{
  "targets": ["balls", "style"],
  "norm": "rmsnorm",
  "fused_qkv": false,
  "qk_norm": true,
  "layers": 12,
  "precondition_frequency": 16,
  "lr_schedule": "step"
}
Rows from block 5 of a small image classifier, named by matrix and row number. Rows with one number belong to one neuron. Each number is 128 + 32 x the weight over its row's rms, rounded and kept within 0 to 255. All counts start at 0. Numbers have three digits each. After the name is the row's rms in percent of the matrix's.
After each neuron's rows are labels from the 100 images, of 14976, where the neuron reaches its highest value: "strongest on" is what is common among them. Only what is clearly more common there than usual is listed. The data: made-up ball-and-stick molecule models.
# fc1: MLP up (model.blocks.5.mlp.fc1.weight, 768x256), inputs 64-127
# fc2: MLP down (model.blocks.5.mlp.fc2.weight, 256x768, transposed), outputs 64-127

fc1.28 089:161117132116138062132163127114138083097159105185123096157120137123112148089076137142146211171129135098097076110140128091150129118046106142150133154140116088131111114109122111085126134132143174
fc2.28 094:057153123117126103137164138121101157160105131091126104097107140150165086150121049039144060136211143141134093148104159106077104125134113098150134090143176157083174100135156182091105123182157182
strongest on: yellow ball

fc1.198 086:102087074136061104159125156131140139103078084143146098154082129066113087125139189143150116107105132132104118178100105115108104132115146126071148186108148143156128132147154127136090122090187140
fc2.198 084:133168118119129149102147116110090112130099149122118168060199117171147154167163110128137137159134163111136114072109130150156112110150122163191150042134136133170107155092183153079132145109101119
strongest on: green ball

fc1.404 118:132122090152160109093113140140149118140139124161101133132173119125122151122184164102158099160125114105126122094125123171229103143140105091134030148130207082131151106109159109132130139092184111
fc2.404 108:135157111116097120087150061091156134084129063138145129121137118148082094122142125103120200137108174149129148100158128106072139088106155063111172153151097170162112124140161131093154120158054152
strongest on: balls: five; balls: four

fc1.529 121:093153162141132140114135125131129156156076129124078185108127159151132093130126124095105142106093059120136139122096159115094116172120162109060156205144127117137143073177131147154125081090114105
fc2.529 112:123086072128109129150131108151094097118141117113121091140139122066142140126119128149150131163099131185139152143166140156170132066129180166167131093105123118099130133184120109062223210174115185
strongest on: balls: twelve

fc1.687 092:184148111107154094085155113136119093117179157124121172139107138145138127172139081098084166122122168138191106113156088172139158118165193112116100098122061157165094154097196145125142144139168141
fc2.687 113:134143115114066109100177062141145131167158179102119073138109116115119064107116131135152126117132145139131120154070109113129162186153076161147158203063086106126169152150041086120169085131154118
strongest on: balls: four; balls: five

fc1.101 136:146098125146102157087189136159152051103137144113136160140154149120164105100116080142152103079154126074097101153133106131163116175120145149133150128094128098154082099176116130142154094151073128
fc2.101 127:130105141123192153102104121114146137191111103136093127095160098207077139059148110134114124183105139132168123074120127155145144099049116116124116128110128113123099111118125154035110151121130192
strongest on: dark backdrop; space-filling

fc1.478 064:099160127124113125165117116155202118158167091132121153160091123171107183093099136193167136140140125162134111125132119131048081100138047119117131058113120088126167083113196118087128123100187133
fc2.478 062:139139159074145123131105138092105127126109161145133099076154164046129174161153118111099138127216149132089102120156134155216109164074150115110108124129163175187147116148132123129127134192098139
strongest on: balls: four; balls: three

fc1.250 081:097166141126149143158076085136135100229091134153123184176119130125101086139174111117145148118148106125132104124109142104175132127113105103167107127180158097128177085096172165145087113081186115
fc2.250 077:157192094085168142152147123124163123034132133130147103090108122100160153079120154151135049165042099111141155115134138146139118127127131178078105102087176144160138106180165085128125108164092144
strongest on: blue ball; space-filling

fc1.180 130:127095147154158183101120148100152071102156129121094188099140139109052090144105139160112117112110138144075167105109135166099167154176158145126169125104119167156164124163110142175150125086091131
fc2.180 132:091140098106220109118213134145142154171162144068165122155114155121168056107160066088135136129167161115187113072142120142116088096128128150127131104110160170104126112115147179106054154176132150
strongest on: dark backdrop

fc1.407 082:061145148126080184140126152118093142165088115153151143151132125106124119132110145148098113144110117080128092078114169094175164121125078115138098152132112108127106154173104138080125114097197118
fc2.407 075:179150104168219111143112108168088103115129106151113116145128083162166094127120107087128144117162119176109197211161124181089154122152184143084126145098141093171153115104120159126146078167082168
strongest on: branched; space-filling; balls: eleven

fc1.613 080:121153150134143125187159135114118079110061128139128149124115107140114143112115141158163101141105132098112110062148116085112115115139174157195133086161145137175147177146126129153173125138190130
fc2.613 069:173105156148115146145095099081108131145170116091092133083209155075204112114122125070046193111116135114134160215126163174101149175148146187125130173105096111122097070101126154164102107105113162
strongest on: balls: twelve

fc1.640 061:135189151118131130163081140151084127125163174121104065133138149183083119105130116116146135164065120115122112161184151137069121139136112147189116117100144071133141135162115126077157147082103129
fc2.640 062:106110130103162148155177094125144117150117119131114133119120102159174126113099191091129120036180128212105142101045118108154127090100169138115122181105163182120131189114155142139169103155187104
strongest on: blue ball; space-filling; yellow ball; balls: twelve

fc1.275 075:076108089142101133147086129150155131132136176163136079135105152096065154102133150155158116131145177133141045097127138128229109062095113166109178090062145089107103131085135109141139217125193141
fc2.275 084:116099160134125129126181083112113154082098096114084151121113064087187112193170073088109130153160123129124209205130123154046138143166124098122127103132131167180182114114124143087146073121102135
strongest on: balls: three

fc1.183 091:130134169123193166127117091097111095066125089096131110134116151140131142160095141132111151094166131135166162083128088152142133087133125096082105122148143122126110169149111121111159157151126146
fc2.183 093:121091166160096094121137122100132153197101166146103088147196167139077109098152123163116161168128143126145082155114112105084193132142123096122125100070088190092109111094160141184105155131165159
strongest on: balls and sticks

fc1.650 131:120175114160097140145107170174152142157123156156171113170138115090098133134181142149113094128145133121182084161123147108131061156132125166136106165111163099130097079118072200095196128115148120
fc2.650 120:179104101124115141113135125129130087155101126108095130148132130151103172118079158124134173129140122082155133069118085168101195080136149153148141095141161142120150131100201107190131153109121136
strongest on: blue ball; space-filling

fc1.735 095:143179128116111134146101139146147084164176107139120121089198172113144162151115079227073089101091137130089082128123164112118134130116125151099061093133179172142104104121085113139195118133128087
fc2.735 089:075151188144145154113102129132158101146126170115107120186082057122106110164163161075167174148143090147172184150133070137094073125136210117154123156144152051171144109176183124129127151115153132
strongest on: green ball; balls: twelve

fc1.593 078:113146106153156110182084158153083211098185116147111048168134143127090155106096149134126139085187129111068129081119152175134143145120135112143114115145117171111155120109118152144070107099140097
fc2.593 073:127142134118122129145135081091182105169134141108136177132110134165126083155121118075143088204065114102182165214138120096133107082138115109129133136106170111103125126178103146101200144111161148
strongest on: purple ball

fc1.402 099:081077161146125140138172116136161123094123140136078117176066113135171128126148135129082155084121159144130209145136120132116130113159111144167125101125102099101125071084204149145095165122182176
fc2.402 097:191141066109102204145107111172109164142164074125122147086132131157102141094201143137149142129061158133112124117100079170178155085064151094139106092133124170156080136163141097102135165147165117
strongest on: orange ball

fc1.575 077:100079152145094090151186115096139069131161112096109113108132133166173119104130165176113114138127082155149151141170108141166123067149062102105156129128131140134098139076157138192133089170091126
fc2.575 074:119195112147202116073132143161113185095126137158117128138114169096126100158143114133110095117147131120139109068127113159105159152124141115189107101112124103115189126143101136138094128110167185
strongest on: space-filling

fc1.277 072:094094173134105080156059099136157129178127124146092164122116126138119151110144140093178172094163115157051116127128168094156088078130108098112141118151192138079162100131181168110162194157134120
fc2.277 074:124197101129120222083135171151101045071139079157169087090150176105079110139123165129116157156114157147159158128136112142112135119145190112103115167141069123145133118146129138132118139110101176
strongest on: green ball; space-filling

fc1.730 153:128169104170100073144129164139150131123198080101142139126129106162089123121113132104118144134113132109071169092139050111158127154139149100153073093136114104105110154099114196105154157112121078
fc2.730 141:170182155105132130121126151077150133093085120156101181134161109098163116163111094149140132151126063163169131132100153167144150156123158186144132153132149059138111109156163153093153195093115125
strongest on: purple ball

fc1.661 064:137161137127153105121139123145157183103118133127093136152131146159145138193124095124143100137090183123137163147204125112130150121073148055125126103084110104146181182146084114131099097169157077
fc2.661 079:144117090121087103160127148154148084145157148122130026071158132105127136148113111091098090138118140152154077071070139142094158113123109161191104106106114160126084108085152133169132158106127179
strongest on: balls: three

fc1.357 161:140189132148104130083110167136169092153115142113161136136139110074117116132166116166115120197142158094146132130059164121134112179101196132108156123148158138105129056115110158171129111130149098
fc2.357 137:118131126097153152134132159149063132110045116129122134116130152126150140180130097101137199095110106137171113131157084124110103111092126099087084140081112120057134151043135102090085116125093128
strongest on: blue ball; space-filling

fc1.514 079:124130134177007181109065119089141063132149137120133127095143101181076109118146141169120138150204149086109112140123157210154174128057134115138196131108136112132122111111131129152122119136150088
fc2.514 085:142142139121172097115140102143097220060129093144099064131082131103108122149153085107123141108040071165202136125094146074112078111135107143180093078104104162134176154151161144142141122104132124
strongest on: space-filling; balls: eleven

fc1.153 084:133111138129137142081113111165139058113132089164101093131127125097099173134120128138143130156099134166132144130087127146105156136081086162100140075113193123093146089091112152115126132129105137
fc2.153 086:089144181139078147119126123107197099212108149179081159124159128161178134087113150136106078083125157158077142108161130109107139106145120139129163123151144175144185116078178155128131149190161178
strongest on: balls and sticks; balls: eleven

fc1.245 089:151174100132139185121160130100146110156134086145122085123060115080083179110150077112082062157123180065129021140152138126179115132116124118134150069144103054137105173131154118148224119170087120
fc2.245 085:134086169135117072135110106149165101155134117115180204134166137138183111197111180136169182147201110136113202152089164124100130121189145067153140122108138160158100155093085104094054145138173120
strongest on: green ball

fc1.19 080:103107152139122150105113123103144074107098170107144124093152117144124150096160149124174109120137136137145075134152169119181146056169095171147103090107117032123098146125187047116096157185160179
fc2.19 077:129169125128193135113134114149111200146159152162048082115105139125109117158115154077139108140147130120135144115046062138111146125127136056138126176137134226097119135164113184120125124087080125
strongest on: yellow ball

fc1.295 151:118149095118119139167104132171118122125103080107107155110173122070171158101080128146098098136098137150160119106169159132160139080060131139126141171051130160141124137102134116148070162128148115
fc2.295 127:179130126137103104144116114120139136145099143126132185128157140159127139165097103117143190138146155124085118088161148150095117166198207144070156096126099068110190137150147143136095119165034118
strongest on: yellow ball

fc1.33 122:124147166118132076119115134136114134160158065105126190109119132077112104127113123105161083133199128089100141153141085124146137129054108173093158039087173162101112128131107124102135175143181100
fc2.33 121:158115039161077129086110111126138105120119170157115028130140124130114090145145144132151137098089128189094150114114166140130055178112086092197106139133133089101138151096114201064127148175117153
strongest on: blue ball

fc1.488 068:116114108127159159069109188113136094077135124132100161091134104114082106117182080123105097181115167077126147107183133149140149183106069126078139144092117132129156147102173138158086111072158089
fc2.488 072:197121141170134112117148088184123101232149157109122081177100158128177151167141174160126170113133113138177093139052123128196080112149131093163105094124068139132121130199110144130205186130117108
strongest on: blue ball; balls and sticks

fc1.475 171:143112112109140128073191148097113112122098187121125105148106143148139108142088148109076118067063125174122097109130179123121146104160099140119142155153064156159117053128145034141108167102167145
fc2.475 157:146172138127069123156090129160165158122104110142092095097121086117114103134146129105178113174173162126136085120115086140090129104042102102162132115122134069078109177121164161080109117149143116
strongest on: yellow ball

fc1.761 114:121153141118140144100112169137078125121056212130111117111122139137144108136071145157124130121164145118092158117144065130159146100168083149107124069049117146132096153122143142124109205112162096
fc2.761 122:149146197097132106037179120128083148132106113120118161100177146133090142136133112090160088181095095111082118116136123111122081147112188112157156162127118133151245096122110138163154143143127071
strongest on: balls: three; balls: four

fc1.81 099:112145145098146117135126116152056111138133132086100088195195176123117142154153091146087182154075118163163131233121105089179163188099101177145118115095102103052107111146128132160127192126123100
fc2.81 096:110148126146105136110109174157175069101150111146147107068046087052155142126078125122176081084193095152120158059100191163095110166064129081102098107135153178151142125140145110103070125136139132
strongest on: purple ball

fc1.727 126:107180124212135127106161138185156102097099109086080071126156100103081111158096156097109169133135108092112164121116143051121183090080163127111110130185178082111141083137127106153092166176117162
fc2.727 159:072125094136100027137149079091107104185120165142155137147169106109117069114120151101136111098150131119108076131144171146109102171189090099191136141138093138178148129079100177075125112108179150
strongest on: dark backdrop; balls: five

fc1.635 087:080171116136129114123120139205167127084154130126123116133164121129103155196159178075138144128142122095107193146107166107069170092101125134156188078156098075146134109119145145163127130180154186
fc2.635 104:182154059133092116130145101052130190162099171153104138131155105073142116094093117150161129137093101113177056151126104121145075130129182103140080065106106124120122107139123142094155133112141120
strongest on: dark backdrop; space-filling

fc1.368 151:105128093086162092160097181117138124095107149161052103149137078141147148124151143135158153129112134126060129086117142179169210118153109066164155114159105069141094082160151162174158149151119167
fc2.368 145:117180120146099164115144095139102102142142116142175104181129150121080136185090146105101091110107111137162140183129132080095156138133116170119120120131090141074156179080165093076098137109143072
strongest on: red ball

fc1.465 117:113129126097186100147145141100143133151162147174076155130127081129139152155096094171110092140093136077153128112101133124155138102100168099084129092107131129116154086163121127138170116084145114
fc2.465 129:115109049138084140127164128131140121149139144176172152124125106130122114133145167140132176175212111138173075158147139168115162107145151143112099114123153179107125125088116176060088138137155125
strongest on: balls and sticks

fc1.439 114:105077153072140130118106138136101159126149168125095186110052118134102154094108132182124072189126159132140105160096160151148088139132112155102129135098140136148092197049123150102076175115128092
fc2.439 132:114187103165144118120191122073147124055139133148165126141211099112130029111131127111124112175150113117103104127129100123100139137141142094173118086090113102137166120068115154080149077115136150
strongest on: dark backdrop; small balls on sticks

fc1.733 093:070157052080147077133149142143166130069151110077094104138096129115156096201109140127134133124152089129108161189159077152180115153151122133117118098091177186195130124113133099161119101190141121
fc2.733 092:204117126142081195101129109120129087163127110181124126111133054129127133079102142129138107154102128134175098059148135095088111097183176039095136126126138176103142117103104137136154175090091133
strongest on: balls: three

fc1.223 077:091114139120111170129163081122158137135097138157157158103125092168116142119047084164173113133098154116168106113096097095168072104109139060184151132090136139168078134182133096102122112155169149
fc2.223 075:152141112170105116114109129135066121163125074093180126150122066097156143116206130112092190112098127147068117176169142148101115128182133208084143110086110156064138141069087126141124144152093114
strongest on: yellow ball

fc1.177 087:135098087153099058112092152160068215185167129163095164118124119133157084167157144184098136090135194102132081181094176131124172155129130126104115107152103165081110137101085112141129206095149187
fc2.177 087:157095125109143184136155145119167058096104154140098104121088141177138155105117151152164113165114036132145148079141164114121165113098098125106120141156129094151131102163168142086168103124080095
strongest on: dark backdrop; small balls on sticks

fc1.485 097:126145094127153133126112147153091078190123113077104120137140147123133173187108123160154132037141105082132151066202170077170146083087148137122136111155099078140104115086149095131140144074118194
fc2.485 095:149142139147072099132165104123143172094143144166106144168071120091103112093164113137130140186102126161103093169121102129043120175154090102145113091148082167124115137176131159101093122150156090
strongest on: yellow ball; small balls on sticks; balls: twelve

fc1.649 082:125137162115104074166173138182173123079108138119118107160097079139168130104135095109143178166144103145134091196139150059111066126102118132123096075125163066109089134151155126098102114161219112
fc2.649 090:151134114105102168119159127110161176155079109153116145099106145155154132135136169076143091111110140157135146096127119129155140115157158161151131132123111134096120127108133153197125125109079151
strongest on: balls and sticks

fc1.299 083:084176171174105126149157102095166082127123116122175131097139147184149081130102137112128084134175120104127141144130148120121136103079151075176114162150136076143107089159161180070141063117103133
fc2.299 084:122112106103125098131106153149119155098132124106132120210134163151174187101123153145105160105133167171112173145091188163144127164125139155101121110163162113094170153117097094117101125145171130
strongest on: balls: eleven; balls: twelve

fc1.262 071:124155083142142151106135145079136140071167109110101157107094122072148081095113151111160061155192126124098117083172186113151073104106118172122161115156155129149150120102147087142186121165141091
fc2.262 070:179108124136082127115127139219127095120145188170098116109185113170124126141156129101113185123080105131122157142074133135139157122157162077093128131101109135076147154141105150095123124111088144
strongest on: green ball; balls and sticks

fc1.313 084:065174091149046142145158125177124107163038092167132097136087100107053163108134119085139222153136159148143101159121143133093135133113134133126121075083135146088131144094071071185171107195109123
fc2.313 090:102065155100227059138107133077101158121145136123190133134147105111138088172115141114121124129094098105096132111164108141183118117122101155144117102133089096172095118149180119035090155104201101
strongest on: balls: five

fc1.7 150:154167117151128122186122143129120072150135116130090144080027144054057140123153092138164045112108138096143102126159120105122086136000109140140166138079180126122101137149121130051136153139094129
fc2.7 136:110134066114090080100143137164113142169109179144104124214138098144127136140105197113145169127154173132179135101085129154128127145152145056178156121151033122073092165083148141090139090093179177
strongest on: blue ball

fc1.337 110:056129131103142159124157140144179162141060140146184115113112110136087125156133206107112122142123155150050136114149151098136079100190101091110100162138167123166064104114148130097147148142157154
fc2.337 108:183136127162158128089115139079129059112136126198095154089134145100130086127135139119128145116144088150134121199138123123093121171044181209149149133094113148191150123162180116130126151208161152
strongest on: balls and sticks

fc1.763 092:086144158152183124121212055129110170138141097180160054067096118152135125135198159130123106114107144142140137141149135185142129078147169151144103157125119144142110124118155108097159154122126176
fc2.763 096:158121071158099072112167185104147105124126080032087138192152144143104184130119122138125211165129106151126113152147085130148083110185091063120111163167153172152105108129096076127129040134099125
strongest on: balls: three; balls: four

fc1.254 085:138140123119074179181123102150136098092151133158102119111076132117112115141087157107101066081124106134155124175144128132057163117104183186097119172129178138133122107165135115162136147082167124
fc2.254 071:108156124130106041143135135210123146191130132158097111083156104120127091159085119139158137203162150176121095091145155131207085152124148102162164111121146081092143151127086120134127159134079116
strongest on: green ball

fc1.40 083:151112117103120187091160106123193148181132130171138052153085141126104137131165133084119134147122117101099130165105081115092167103083174139128141145128107132156157127099130069098117118195121148
fc2.40 081:128176109148125000121146159173116082067076146023140123052130110109186159153148103134145146126156128179114116111145192107205095124145071127148139090127165162109142115102155150111137165118184144
strongest on: dark backdrop

fc1.626 072:124097097146081117166103128142128137126104102249081078125158086165123126136156117114169057149134142080146136130080105215156153143114051100113114167126080162086099134119129137171070085159193126
fc2.626 064:122134129095111157095102121142147107168147112063178095118101120092113169129140147118051147116128124122161091175137166037097109065151147134139122118115127093133122135168117141097185176109075101
strongest on: branched; space-filling

fc1.501 099:153128172163141111143106135077110151179175164154163093130121086150150088115121066103153134153146125114162152179154142150089151172162096136161112120099160137110136115142163117080126125158180139
fc2.501 102:125130150125094110136161142132129118085091074054082192094138131129134178100111135127121114047073115180092126127102083103143105117109195116104163064072103127128094142153121122195102093106141100
strongest on: purple ball; space-filling

fc1.140 071:121143159135141139123128155073087135074121184095153158107132060086114193093142176108144137128077175102190215147157186113173133118155119135168122142097134121102142141067180124128160145100217130
fc2.140 070:187134099140076097103185149183138132184107103120069121155138136138156061170090113109143132135169106163089059091138088108161112150105158121133130132114169165150102178115115113149109042141079099
strongest on: balls: three

fc1.690 096:110125075114035124098114132177161156172130086144123145181130170141106130144117131169174091082117099100160101146137114131162246145150112126182125146111110104095138138132104143097138111119070143
fc2.690 095:153159144122129115134128136059156096046177131135142201123022136146156117135151135084125192166157133062122128070089149143110099167093110091122111122130114195153161121146146150132133097169211158
strongest on: green ball; space-filling

fc1.671 109:089103119133137113154079118122088145102169186126092108147094148170105155141177167118072123195138091117190084053118125143091122143125121060096135131128171153118135164095172124146056125164154116
fc2.671 118:112143154110121139136135120092132141104117143134192077077102106136139093148169142150119098075148137138139185240154170122165131130093141109146126108118204112147169098169117132067112102127107203
strongest on: balls: three

fc1.388 115:105142081138092131152147107151120134186112125136121085159104090062122129102135170106046096162133140095132119132132172161114176163140119157151129109112128126103110104102129158117112138129204116
fc2.388 135:058142105120146083097118099117107114080119156158176048095113125074138103140159126091156098120152129106110144170114140113091110136147145120126117135101123070131176093093102149141097070149146075
strongest on: yellow ball

fc1.333 074:113156125134167118091127087089098155162134154142154141177043163142080212126113120227177130120174126134093110073113073128113105099151124156151138144144083181199155156090126115124135133161176140
fc2.333 073:118093103129169124136122183167121058112126133131138131072178092125148116137107076098143120077095160146141126239081152199124179108114164118130181128116098075076144139091084105131157145116157139
strongest on: red ball

fc1.355 077:103127139113100116083094130141115142152126098145157153068186120139131169156147152126083149150097089069164141167145157143111138150176173102100111117131157168134107124097129151094139168123184087
fc2.355 080:195168143118168119099189092109152121094153104116089110204155165120106078135098088102163111133096119182073139039134121146167170133089127182145129141127147103158110155141143080096141085131068114
strongest on: balls: four

fc1.125 075:093167112119181111090109095191080127121087134119131141114147108084116144101157107125218122149088132142151180123093097120136105100069133125102144096150172197191142074118101145091160135153110146
fc2.125 073:158078089113057120181208153134167155140123104152123105114168174155156133167116149120099135141198153106093129092138177110120186176138113156123090144177147143056173179174132165166129153100166118
strongest on: balls: twelve

fc1.148 076:119069083172071138085163125136117072072146124087086176134084107131107094137119073130157076108090127184173013167107168149116112120115158092160130145072149123062111142115137068131203128167156178
fc2.148 091:158197171140087108137172118138129136105157161127149040098110062193119164110095121121102137144115171087129121150118149122156128130158154178094101132196109154138111084134102131135126111171152129
strongest on: small balls on sticks; balls: eleven; balls: twelve

fc1.225 075:166132119115148148146163128140079081075114160118117124083098141098186093104183121115152133134097099188129179144119099163107133106131122055179153143134154145111120139116129087104131149104123169
fc2.225 072:086098139124111107123159164134187128184136142154175126128129085108098173088056154132068131136133127136132106117113118106144138134149107183077095129138093135155159155129072096201103133179125140
strongest on: yellow ball; orange ball

fc1.100 092:177122163097058096130114114182126098065162099139151114108116105164084199164100134120162071164087151173141070157089144145103120095099069178208140078124195074145107094126140141145098058167179146
fc2.100 116:145092139136178138111168132082172214102094072103129133109134142075145094084118056118109168191150156123136116138162108082113127105172164098110133156139157135131104137121122161077229130161133143
strongest on: balls: five

fc1.722 157:167142143124127110153077133167160178121102162193099129107066142098111099170102189194159082121129097154134121152105119118132120142072133132134113138194141031139145091110118131156076105108138128
fc2.722 145:151134136157132161148103113151095072141112131111164194104146179147113094167100084045106106124186159151140158066173120118146099139111115118117128132064114199124173134174157117162131107082137141
strongest on: balls: twelve

fc1.584 122:135108056095074164142141107074123127138118141137114090153092092081039132195110148109119129129150095082096173167128172074180178117038102099071206125146135109167162090153149066183135170124132144
fc2.584 113:130142159115117091130085156175124077111139094123109122131183113180130100142141080168069151093121120116159011114142094149097115130169161159143108116131119143054099141116139153121114107140147117
strongest on: balls: twelve; balls: eleven

fc1.282 114:143132083136128175137130109110061074117124081117047173100075081148152110129147150125110125172109105169149093053112117177147147099088114191079118094103099152123114151130124160061132094134151081
fc2.282 117:057130138129145099129114125100167133139093097125157174213129131112091129178102103125127120129144139139105136156100062078075048130165155095174158123112158129127125133108173168089137199078097079
strongest on: balls: eleven

fc1.106 098:083099150163045122124145127128171113105118106132146116139133128136108110107140127084143169122122073149137148120144194116201145138170114105144085109162131092083097113136177126119173108186130152
fc2.106 093:103059082147149085116104123145070166145131126138176142095098098045089158105165129126132123153093089115130131173058076111090127118141117203199127172112092182137142130164111137124096115081107140
strongest on: orange ball; small balls on sticks

fc1.718 086:137131090107154174131153160150105127133158159117110146181076179150161068109132158175054129144036131108138119174096175107136115099085129113067115152087146109102139150194111129234122118141104142
fc2.718 084:110138116133079212140083139073099150135117159180121161094144119087170178126117158111123157105131118066128107094195113135090117151116151138146144108148142159193123075139121117101071095151123136
strongest on: branched; dark backdrop; space-filling

fc1.249 120:171162121108125139116136140183167168159172090150124150113084135159147121119124137127198131120180129131140137090192099099148144136132099103114120180125163109112122106185102239071131168123189150
fc2.249 127:138099075117150143141133123128093091089098085055209138174148160191033138185109128072153132161081123138132196124140150095153124125179096083169136129129105166094086142082174179143082082142114145
strongest on: small balls on sticks

fc1.25 095:098096157121126139181175157115070146102193136114097132135175094173143149134136099151125119160150099083137113152135087148152150190113109137081147132103104090187130114071159137118149125065080129
fc2.25 099:107220112124120128101115141098137121115105092118136087169073177133128125123104150109094100150119120186118202058169186141163110103135152136177102157111167089082155098178120142130165143092186139
strongest on: purple ball

fc1.454 107:152165157105136112108118135182162117080146073153141146219152088116134148148085140132159157150091098146082159108108138140183131173158109120136176132145160135160157089106120114133123116134142134
fc2.454 101:124100116116158097144182129084117126173107076106206077069145137056137131120121128171106116107165132167138207134166106093090141135109156136120129154172171086068150134191118144110164127152145173
strongest on: branched

fc1.260 068:129150109142164121133197083103135073052069087098109128153108089096093147104155142117127047187086198145130034102089139132100124052097117091156107084140134195092174126104144123098112155168173123
fc2.260 078:128113158162049096142112124094142114174158125115080150109087109146132100232185130161131167143151117063126205198137142127136098148172126133114194119118140094169100070125096052111102069097138140
strongest on: dark backdrop; small balls on sticks; balls: three